From a checkpoint of a small image colorization model.
Model: 0.718M parameters, 32-pixel images, arch dncnn, activation hardswish, widths [80].
Training: adamw at rate 0.0036, 17000 steps.
Data: trained on made-up ball-and-stick molecule models, 48750 training examples, 44.6 epochs.
Rows from block 2 of a small image colorization model, named by matrix and row number. Each number is 500 + 25 x the weight over its row's rms, rounded and kept within 0 to 999. All counts start at 0. Numbers have three digits each.
After each channel's rows are labels from the 100 images, of 14976, where the channel reaches its highest value: "responds to" is what is common among them. Only what is clearly more common there than usual is listed. The data: made-up ball-and-stick molecule models. In brackets: how many of the 100, against the usual share in percent.
# conv: 3x3 conv (model.blocks.2.conv.weight, 80x80x3x3, each kernel summed), inputs 0-79

conv.34:503460472521502493505516463517511492505527519493523542513527493465560479452478496508488513562493479516499516477511509529491499493520534503524498536544510502542506518493498589529475544516475527511515492515517492511516514496519554498509499505
responds to: dark backdrop (100 vs 49.4); small balls on sticks (80 vs 33.2)

conv.10:498455496494497490501508517504506494543523516504462524486489506485602459483483519465464481537499500557525521485510504504475528502512527491505499506529494508526542511527512558460490505505491512490489485557505495528490484493473541509520495488
responds to: dark backdrop (100 vs 49.4)

conv.30:470493506479518502483489530493495531482475552495492495505491509484450525517502478500507497493535500464480484511481512513502503520495513490495510490480463572488455497454482480543510499560486447494474464494483500482445482438534478501521511513
responds to: space-filling (100 vs 32.9)

conv.67:512496503499471492492496503509528519518502526473382470475505491499501518479503497473499470482485519500513504507428487492481478515501534453485494511532478467524492465535495503492512509494496485495527500513471531446448500491502504472506471509
responds to: space-filling (99 vs 32.9)

conv.8:509474480473490460515480442475501512513533492473460506491488468446514472447489485506504504507466484502512513472468470517500486484529530480456480541504506496522515499509448521495495543472466472501482505493505503490471509458495538446503456495
responds to: dark backdrop (93 vs 49.4)

conv.77:528534531526489552490515490488476515475460468494525490528515521529512493490507512525506515518528513443482457495490513502491491511532461516527503506538516496492505480552520508540519514505538516530516504481519505472512524524509518551494585493
responds to: space-filling (100 vs 32.9); balls: four (28 vs 10.2)

conv.2:508473495504500501517500515510482507477477482525504522461537496514486495516499477582493513504511514443489485493518482521509465470503505497478483467474496511514482479490502471622508481487510483531506520488500487475506501500542482500488483544
responds to: space-filling (99 vs 32.9)

conv.48:492541504490482572480495529522510499494489468530474488502478556587513509501514530500518482504515500457495439504469479514496450486501473484481496524532503469478514494514504507509505522485509491484494508477500494458519502531498531549488534508
responds to: space-filling (92 vs 32.9); dark backdrop (86 vs 49.4)

conv.70:499469482492489486511503460488494513520523514494494528489508483470559462456491497511489511537485471515525522477498460532498498469527519488495491560520519506546528500487489542499484581505468506510471512515490478496483513494501578483506485487
responds to: dark backdrop (99 vs 49.4); balls and sticks (60 vs 33.9)

conv.6:517518502465475522507462497469501497516523532507444499541494502507463503541484499519492511503531501513498501471528512479507515510470479487504526517447494526500503452493445500499482513496500500506473518484459495485403509448456513510483519499
responds to: space-filling (97 vs 32.9); dark backdrop (75 vs 49.4)

conv.58:515459491508502456503481464483526515525526523488482529486504458445527472461489475488495490510471492542516574493480488501482490490518539489474509543522508508550507500525476526500499548499467492500514511533511507482504504480511541455523460507
responds to: dark backdrop (91 vs 49.4); yellow ball (67 vs 41.4)

conv.15:521501511497477478481475523487520500498492513463475483495491474481459502526477446434467495437492537504489529512487502503460458537488524472496506497451515476509462476504472481471496491483498485518509494508475558493488482445496469480512476482
responds to: dark backdrop (99 vs 49.4); space-filling (90 vs 32.9)

conv.9:503494503490515516498485484384515487471498537454497519525516490503488513466523498476506514487499534501489520508518509513503510515506506476508504496506474482513459470492461484499517504495520509511484532478469515521481495418489483496428495481
responds to: dark backdrop (80 vs 49.4)

conv.7:500499496532496495476527524522463501493484531476494482478467468490502560475510484514508508503469497499510504433487488521488450515490541516493514484591478482520490551544482534510500509495508508506479450516473518500495482471520491512487474474
responds to: space-filling (86 vs 32.9)

conv.68:532522516483509514506517529487512520477438511478454466510435491513520479516512550514508523526487508504537515507479498481482490482505487526503517498579521492494505449548523479503501512514513470530498535517525477524475501486494534532514519535
responds to: space-filling (99 vs 32.9); balls: three (25 vs 9.8)

conv.44:491509488475507507505487505478518493519513484471474456534505499489443545531520459499529533445509504471494483515486490534524458504500513456507502532448519447494488471445455500485482513488494516513488489481487520482499507429485494506495483496
responds to: space-filling (65 vs 32.9)

conv.1:511517516461482499489533506476444508476450482395472500503465478501469490466508459497516494510537507468478501480505507521510497533489464518461466476512488524489506542526488467531517500482512507495476467503482499505515503485498502505480538511
responds to: dark backdrop (94 vs 49.4)

conv.46:491530515477497545486536478453506503462477547468475533501519497515493478459493491506487504492546520492497511509481501557493429507496495499463473497482523508507471490485482503501519502474525538503500554506458513431497504456518500492481516490
responds to: space-filling (82 vs 32.9)

conv.45:497475470478518501518524473498494508506535518483489546487486512472559467453497543523511508573497505522502508486496492527521521501518512532500472514540506478517515515512478607492505517475501523507498498512512499511503514477480537496495528471
responds to: dark backdrop (100 vs 49.4); small balls on sticks (65 vs 33.2)

conv.56:491440485498481480506499490495518512538524504504502519489514480469553466481495489499491500525478472542528546473503444511479502475521525485484502547515519523551534511482493528495487544514456495490470509548476473509488505503486557482529480487
responds to: dark backdrop (85 vs 49.4)

conv.42:534526524494428517494516536500518510516497494458524468481477481530459519497520428501489525493519510482511513477483474505510482523489518495479489517493507469504493525479518498541469522507483518478476516510462535492520502424541500533513532518
responds to: dark backdrop (86 vs 49.4); space-filling (64 vs 32.9)

conv.62:496498506465505500507485510433497531466518523417493516499498468486469512507523484501514527482510541486488516501493508518521478516485535504503503492474505481524450464498451501514530510484516505530478478497478533497456488417526479500483494487
responds to: space-filling (94 vs 32.9); dark backdrop (90 vs 49.4)

conv.79:531485500474491487527511447495474506465522532447462478471455482484466498419506528547511530504495536494484522493490508523535475515491519497494486475512520496514469489520485511516500494495515513547508468505507542491514508476532481441486505507
responds to: space-filling (94 vs 32.9); dark backdrop (85 vs 49.4)

conv.12:519483480477476502522504459490485507513535541495479496477478523496505484431505541536528518512489504482510502496477424520547496483494502510457520510499496529493509472488455509483530507524487516517463492483498484443430504490501516479475483489
responds to: dark backdrop (97 vs 49.4)

conv.25:499472476470480475504502453482497516518525496471465504484488476468527462444485489509493497519469479496513513471468449523495490469523513492445471548512508486522520505494451517497497546471464476487469504499483491479488510471480549456499465488
responds to: dark backdrop (98 vs 49.4); space-filling (68 vs 32.9)

conv.40:499497491514525485503506481474491489429502500456475523494503467498505492473511491541518493495484500433494430497490476490502443486489452526488512457468502489499484463561505492513483485484514478520487472481494468469515493513532490464468492512
responds to: space-filling (93 vs 32.9)

conv.54:538474476487457510509523487546484482478503537525532493490520527538503472427448484491461480533527522493476508491528481500461473479491513527477517478554497473511479554489512524520503498543493525481493506502519525480519503497503491467475513511
responds to: space-filling (97 vs 32.9)

conv.33:505486490489494486504502411473488507502518517480497529492503484481540468415488494520490511534494478491509505479492476539502483475523506494501485552526511497524512494493479534511494576496481513516470519484489481484485510481499565474477490491
responds to: dark backdrop (94 vs 49.4)

conv.36:536502469516453517508465474528522480513500476521454483437479532507495517455513520506525502493492527496498494490417510510528461488510511465480473477541524503489513526533503490520510494457514473506536455498505501487482532509522490507504516538
responds to: dark backdrop (95 vs 49.4); space-filling (92 vs 32.9)

conv.35:518508500499500496484470521493536514525514501456465492525505491486476521541503459439481502449492523496506498505488493516472475548501539451520517523443515455513491486457477508475470509485496504508516484503494562510502483438486491503524482480
responds to: space-filling (72 vs 32.9)

conv.17:503509485466491514494500477447529484442464479511475490517537529516495507445512493468492516493557515508478482481455485486467487493488475481497531497511496544491479437539536492468471512529510481514495513488487495500503505505523504512461563513
responds to: dark backdrop (88 vs 49.4); space-filling (77 vs 32.9)

conv.52:502522520501480511489505523513464510460475514436531477482442500525492520479515491513515501502510501424471445484503471486495439514501461525480486499541478482458499522535493480520511507480506494501506509497487499459533506509540514517487539517
responds to: space-filling (100 vs 32.9); dark backdrop (96 vs 49.4)

conv.72:510474487524491495507504414481497493484522526484512523512513496481531477384484497520499507567502498497486500483499503524513502500515510515513498513544506495519495504498482572539504533508500533513508490484521493502505506487507528483482520496
responds to: dark backdrop (98 vs 49.4); small balls on sticks (73 vs 33.2)